Rows from block 12 of the image encoder of a small contrastive image-text model, named by matrix and row number. Rows with one number belong to one channel. Each number is 128 + 24 x the weight over its row's rms, rounded and kept within 0 to 255. All counts start at 0. Numbers have three digits each.
After each channel's rows are labels from the 100 images, of 14976, where the channel reaches its highest value: "peak at" is the part of the image that holds the peak; "top examples" is what is common among them. Only what is clearly more common there than usual is listed. The data: rosettes with rotational symmetry. In brackets: how many of the 100, against the usual share in percent.
# convs1: 3x3 conv (encoder.blocks.12.convs.1.weight, 128x128x3x3, each kernel summed), inputs 0-127
# convs2: expand pointwise conv (encoder.blocks.12.convs.2.weight, 512x128x1x1, transposed), outputs 0-127

convs1.114:098153118127151138134099132104111133159106132160160168124147153141149139146102123116128180117142137147095073092142154141107130102104128121105129109105124166098141127095138069106120114089143127117092115174156143112103108135146140154146145089144111101110177100107123107144144158132108089110109135128149180150104138084140097149116104156083138165113167108166097146129108116153115137113105
convs2.114:116112107157136127139154102131132168143121122140161202137148128149120145103079125104125138108096142133102105112122101156129116169156175134128103156153122128135157154148154132139124126143094137172143129119159075112162146163086122138144128147103125187194131124167118140194150142145151145110119173142131166125130113172168102142151116138090155124159090109134171120096130120087129114163116
peak at: middle left (46 vs 9.4); top centre (37 vs 9.4)
top examples: mirrored (85 vs 50.2); vivid (83 vs 14.7); ten-fold (29 vs 12.2)

convs1.105:113120158091101117142119142142156136115137080188086147139082135139144120140151106123144139149158094160133114107113146145132123137092118106129110098102131172166098126127128130116106137143127139130124125177071137087143113145169090128144110122091151122126120072128120098153140157138138142143133164124149163184112147130110132112126133133125133144100167123126148142127154072093193132146164
convs2.105:151142135111135107154124135158159127154145134181139156111105115128083145143159146124138153084159130121127120157131129087136149113129142120091111133107167163096125157120157128120102140149144061121110116117087142085127171127125147135162131147117117112065107103131147157125092122117114110140139165110103118117118128116114163077123141142138084187152164160124132101138113173115078138146105
peak at: top centre (29 vs 9.4)
top examples: vivid (83 vs 14.7); pinwheel (83 vs 49.8)

convs1.10:122140128120124157160127103112093080160127143076087115100121144169111138159111134116062111131135131137114103155123120093117163122148134131110166108120133108124104186097170116109084165115116120120158120129126123121151160120146121122124092157109142134146130118162109073146096142125127164135160122151088149106165095153083134149158112123141100125148154166116110137117091129094095122099104
convs2.10:124095132129157148137142101129110103170148090133150135131098135107149097136178130125143100169143102145148145118132122126156128122173135095117082118136122117115131160146142109083080119130112119101154123132112091171080145162090127141106138126127106104139150186103105098123127170126133100180109113161147145133134097162116128141149161169149129129118123150108172135129171074171140145139152
peak at: centre (78 vs 6.2)
top examples: vivid (72 vs 14.7); four-fold (29 vs 12.3)

convs1.44:114115194121137141135137153137129087087148153136135129114117110109140156121120171149167168111144133144126152130109140113101164142120117167159082132124115179107169097122101136167153136105137138133160086122109108143161145106117116114141162178121123117106092094090133101121102071118093138123125137134124139157121081138084104110134099104165154141141136147131186157100123113124135110123127
convs2.44:137134111109191173122122131133123085166139128126175136148138107125095205118130098170095140153136130148154158140133151122123134128131122076156168135140146121155126123155156092113121147141101131126119157147177159147152108161155160126120106124129141109094157114133121088077118155116109143129117140126138141126175124107087149142128149127126136123128104149129122161140154139127134098139102
peak at: middle left (57 vs 9.4)
top examples: vivid (82 vs 14.7); pinwheel (78 vs 49.8); four-fold (42 vs 12.3)

convs1.6:123126148122114117134148120100088123138156148106163098114150131156130136151111125115113156145103154105159130102172146163132133152103145114143133107127155156131117153119135125110131117131104137194145117103104195128071118109159131139099122184125118100122142082141191110145101090138158094125128154124067188105132145136138110129140130135115128146105147109155112159109136088148156154103139
convs2.6:138132098154150121112133120124083126137147108120108120123123148128185102093108140138110143134138134140146096110128137152140156136168108155134147138083139103152132134082086137155162134128122132105112160137075107097137123094094127138169128119169137155097099136110121127096123142113166135091154106148146128130155125127125084098082104176104131101134105172134133131126102099121106138136131
peak at: middle left (76 vs 9.4)
top examples: vivid (93 vs 14.7); mirrored (83 vs 50.2)

convs1.106:090110149144118113164083141123176117118149119153164111129143108092124132129128148072129153104170124118165084123131128110146149149130147104107150129157099116118122145169099108079105171112098166123181105121139125132195105109063148108124133125126107147093124129102117114094155123095155153117148130139128103139125133129123159105173135103122105130121172108144133119120109137151103131156089
convs2.106:106095123115169113082096144120151150102160120147119157139112137120100102135137136138143130066145137096118120118094119137134081091095099192129094087106140152118093180135183118116123099093107177117145159115116149163125142170136123133142111133090119118107133105093136117137141116107135135103108065144125065143131146123139136117124166111141199161131108102128111143159150089131083134105103
peak at: centre (79 vs 6.2)
top examples: pinwheel (97 vs 49.8); vivid (78 vs 14.7)

convs1.49:182076106131110114125134115138138130109105116184116065129150095123138093139121108144119101132146084130099142118085110105134108098132106137109156140129104137150104130128105154091075113102126144112152148121131116126074121138146135106087149141090132150131160144158105160101119111113154102173163140120133136138115117129114173154103149168095158072151120154133139137157143131144150145098157
convs2.49:138163162129135080139103137124068092132102115124109181156113117128126134091131120119126085082127158131124137122114115118090147114129143160152136139103151101125131118078140123136103130144126097122132161139114102118152129154122151132126135161108147118112098099147074131143117151125142126145160114151141119143107123138183135128162119139165124041167132098125108091108113098080119168139113
peak at: middle right (49 vs 9.4)
top examples: vivid (65 vs 14.7)

convs1.119:104127133145131134136151129146096118139150147081188088088108095125111145120162119128124127132105106131083136073144104148095122142176170096131114142115128086124123091147104114111132131171170116142117125154127143122128098118153071153104100134129126162107123114139110118158150132131097136075107113110123138111125131119164065129088154173102115165176141142142111145129167135129139124128108
convs2.119:112084139137142140082109126094146166090128128138120150120133119086146125148135121157120143119131141171120134108086152101114083126121121141126163164149097152148070137151152105120092080096119139135137118126068137153144115171072124090184129149104134133100130151151157106125143120135092103148132145120162130088135108127171117102151155136138114125109215103134103157117095153109157124166090
peak at: middle left (76 vs 9.4)
top examples: vivid (64 vs 14.7); six-fold (31 vs 12.7)

convs1.39:147106157139093145099142124136103146109126165106151169135111128120121129134136153102148166143137161115068136123144114127124101099183158143169132113188126127145110131137108117148130105117127088146130114132134121149139112109139149136153122097083155121175163170149094067123142160130091094101128095136124099150174129110102175103099150145141094141141159116119114098134100104151145149154109
convs2.39:122109156147104102110131091114135131133111134115118100123133153116157109147127134174127121141122168149128112145113089079157159174161173115121110130111143139129134104124189084108159135132107138105107086092168108125118121125076117098137108149119129126133153162150143122145137131117102114130148124117135133127164135134106131109169145156085146114106131164132134125138129116118138137113137
peak at: middle left (55 vs 9.4)
top examples: vivid (75 vs 14.7); four-fold (34 vs 12.3)

convs1.71:120125156105104144143165109104153073097142149125123146110120151117139116102079085099152125091120138094092134097077115118156173128117136132144099103159122154106096113109107140109123129148115109146138126155107135122094122171150111108121091147083140103122118116134083126143133131143093135145124110117096098131105146153157113133098081114130138075120149146123154101070173104177146146128139
convs2.71:119106123170135086123170129162157146145122140125135115098133160141144154129148159132183122115127145111088192102140105154067149110102144125076126146143096102123105114163144132124108135174107097160108117140124101135122110162141106129121128131135103113111145128112154129083133083108115129177121098143151166127134144139128133087140141110075138130160134119113135120166097109096171097076140
peak at: middle right (76 vs 9.4)
top examples: vivid (98 vs 14.7)

convs1.89:073123112174111122120135112153126090131139133168146168136095152133079128131113128134138150128070136121091112111182133125124169140120140149135147125172145114154113117115090122096084158153150156158091122118138157134122059111147094125131101108122115161133129102151123143121129142156123089100165120102109127136146150126176062147129138113105135145127132097143114134120120156124128165085108
convs2.89:108096095145123118101117096116155141103133184111105095086116149127130130110132124122115117130115163102103141151127123133145113166109151106124101123110097096119132120176158174144124134098132132117169147133177158122078112165102102182134108134111155150169147162129123120121138127154127113107140108103175161148125117150155122116135175142070108127089126127113120100111130153122130122116115
peak at: top centre (43 vs 9.4); centre (34 vs 6.2)
top examples: pinwheel (84 vs 49.8); vivid (66 vs 14.7)

convs1.73:131152116122106106147099092135097134129187150100161171164097156163132161090125111080141140113128137086112122128087098143095157135117129122159177151140163105115107107144087100087140130121143103146104171121101164128135127098155130130096078117113133149126124094151154149111123125099122126131154172143095163122153150096132141113112114140119124131109092139166112103175159115142145130123137
convs2.73:130180156102096136131102123134087145115072136131117136122139133095156156153174162128139139125132144104109143122121130141111130123101126130106115107106106147128162145130148120137136143063178104065141118080164134101085137132122121102120136127151156140109146096119124178146153121167108120146146123128164087147113137119167139115124068111145160136107117160132090099105153115108160131153137
peak at: top centre (32 vs 9.4); middle left (31 vs 9.4)
top examples: vivid (79 vs 14.7)

convs1.40:149104113117134081099136103086132113140098077115164105108140090132143116142125157174134128101094111153137153168135137128131103146081130101120136136105136136104132129124111123140124144120138090156122110106151177122106148137167118131134156101144094142128109137133122106100120089148162160153191159130122133157106099128157130119126112149156126142132186141151105130201113113159153100139181
convs2.40:127090141109129114173136162120150063142133150167137105119139134098101126145156140125153099093150118108119133098115127129121119166089152124155159111107119104121121118119146175118117095133112159130133133133121124121191066103135107127133141105170128126131144105130113136145159177137114130122124119172131134117137167123115177112121086115106154143110092093131070100146156126161091125163142
peak at: centre (49 vs 6.2); bottom left (45 vs 14.1)
top examples: pinwheel (100 vs 49.8); vivid (92 vs 14.7)

convs1.72:116091160188137134124132108144180099157157148141125111131124147140103114140155072105133105115087117137126119122143114138135159100107140129168093138150181149100124109115124143109135144090132142125097125138102213114122099133120063118126117112119129156109145127156169134101109146105118131087110134129121176174117142096126107115099100114164114120133124127144130133098106081163141126136143
convs2.72:132156072134099139137157139135093133143126139148135142157136152127116145160126132137112174131128136140093133166153155128141130186117118134103166086169088144128151149108126097108105167148158134147151098117104095130085152143124094080118093161134154163124100138138132131097076153164133100121112133120165102128145086137141114144114117160161095154108143144132166132114106137091184133139143
peak at: middle left (61 vs 9.4)
top examples: vivid (92 vs 14.7)

convs1.85:125149152150126125170092143123106130146109147071124141108125130146120139094111087145082132148134145161079112175104168105116166097107153111121100104147162144125116131101115100123143150130097101164109140127177141121127124166121109119142154136127083167129170117135123117145110132152122112117111129157155134141168168135143137101099117180106162103173129091135117081100146109104119156100147
convs2.85:124174116151111132121131110130158111099163136132101119152107116178131133144124134132128100134134115137111158113132063127112129111102104153165167150104105144137166145108094143156166169125140161142103183123109118131123149111163104108122129148151147122115142117092114114119089143132152164126137117127133115112167162119119152116122137095123163112115088126151099104094119109124099097153175
peak at: middle left (30 vs 9.4)
top examples: vivid (85 vs 14.7)

convs1.95:125090130082139145155196131093128115089161131127119147112130167118123153146174113134148104129095131166117151131111175125143109097098153070129134116097178113089112125112142132144133099134100169127151137090086126138142123189138097159140112139124097129135122137153101096112128127092114096123133155116150121132131148128147115104109147173153112166108091127106125098101135153104132164120106
convs2.95:128118154093139095102092107130136100139120100186130124127169129113110105116111137124133136083169130092132144117134101102147124146106120128138158110105135100116151158117141109146100116125113153125161145114124124137117116083123104132124129142121142083117135140095137125138103106148095100133117124099111147136136129119122138124083126162127157171141131106111118138120059142130146126164112
peak at: top centre (71 vs 9.4)
top examples: vivid (70 vs 14.7)

convs1.24:139120144109151119134118171105170145139118119109099111111141149149183111109139157124136168124138124082151111179168104128079086143125106139106118140139122143104154144088156139130060137116126140111090127119128136126128157110157163141130140148100095160122133100120170117122125143085146120144150131096120167178134100128111149133157161117124144105134169141106182181122175127113144118120134
convs2.24:063153129154172121117150135128116158160107095109147116188109153177130136129156150147134135146113140143129132145138129157117122111139144143134172150128133107130073146141088196101125166182136173109121141086173115102127105126124128188118165108157105145132152123177147109101168135121152183149146139120111177086092113168104137173111117100133152092097136142174130087139127158139118118098098
peak at: middle right (41 vs 9.4); centre (36 vs 6.2)
top examples: vivid (89 vs 14.7); pinwheel (84 vs 49.8)

convs1.23:170139178159087114133144125116128160148122129148079098173141144140139147118141144112126101126119110131118134126096147135108121138112194115157114169133134141131133176146116127113074154134143161128183108160094070145163129120113162120132161157125151069151162118124111097145154117157130118073143129114130119115142143134103141164099134107136096125118078144097138114108128126103145136114142
convs2.23:139121097152131108134103146093123160137121118151142152141095178111131163124108125125115146130077146115114133138107116131154101135136106148167151140121194103146096143157131176137149156131113116198102105142141155130160184083172124107128080112179157149109132122147122157154109130141152100159148114126100150126111100087129121142159113157161145113146148113148098137133100123108103119122135
peak at: middle right (87 vs 9.4)
top examples: pinwheel (93 vs 49.8); vivid (78 vs 14.7); nine-fold (32 vs 12.7)

convs1.35:120085109106139090127159149126114101137132160137157112073105157126127179112148170165143121135102109088121128124135111146161114099131134128132141102193138075151123174134125151096114079134136130152121167125117138106144108161138094088136152120070128122123141133139092131106103159119114100105144081142144091119096143107178091134120086140158113131149116132145146110126108143151101125120134
convs2.35:136070122130113145114152102174145158139114129134140138106103176126105171141184138155102148142121151128140133140132123140125110096146132123106112108104110169104125086136109128124138136125130094140130160111130111134134090094111134148130144092091128109147128131139139147113109153138152128085164130158139095073158140139097121156075128126114137122135062121119105161134168147110157083134102
peak at: top centre (74 vs 9.4)
top examples: vivid (75 vs 14.7); six-fold (40 vs 12.7)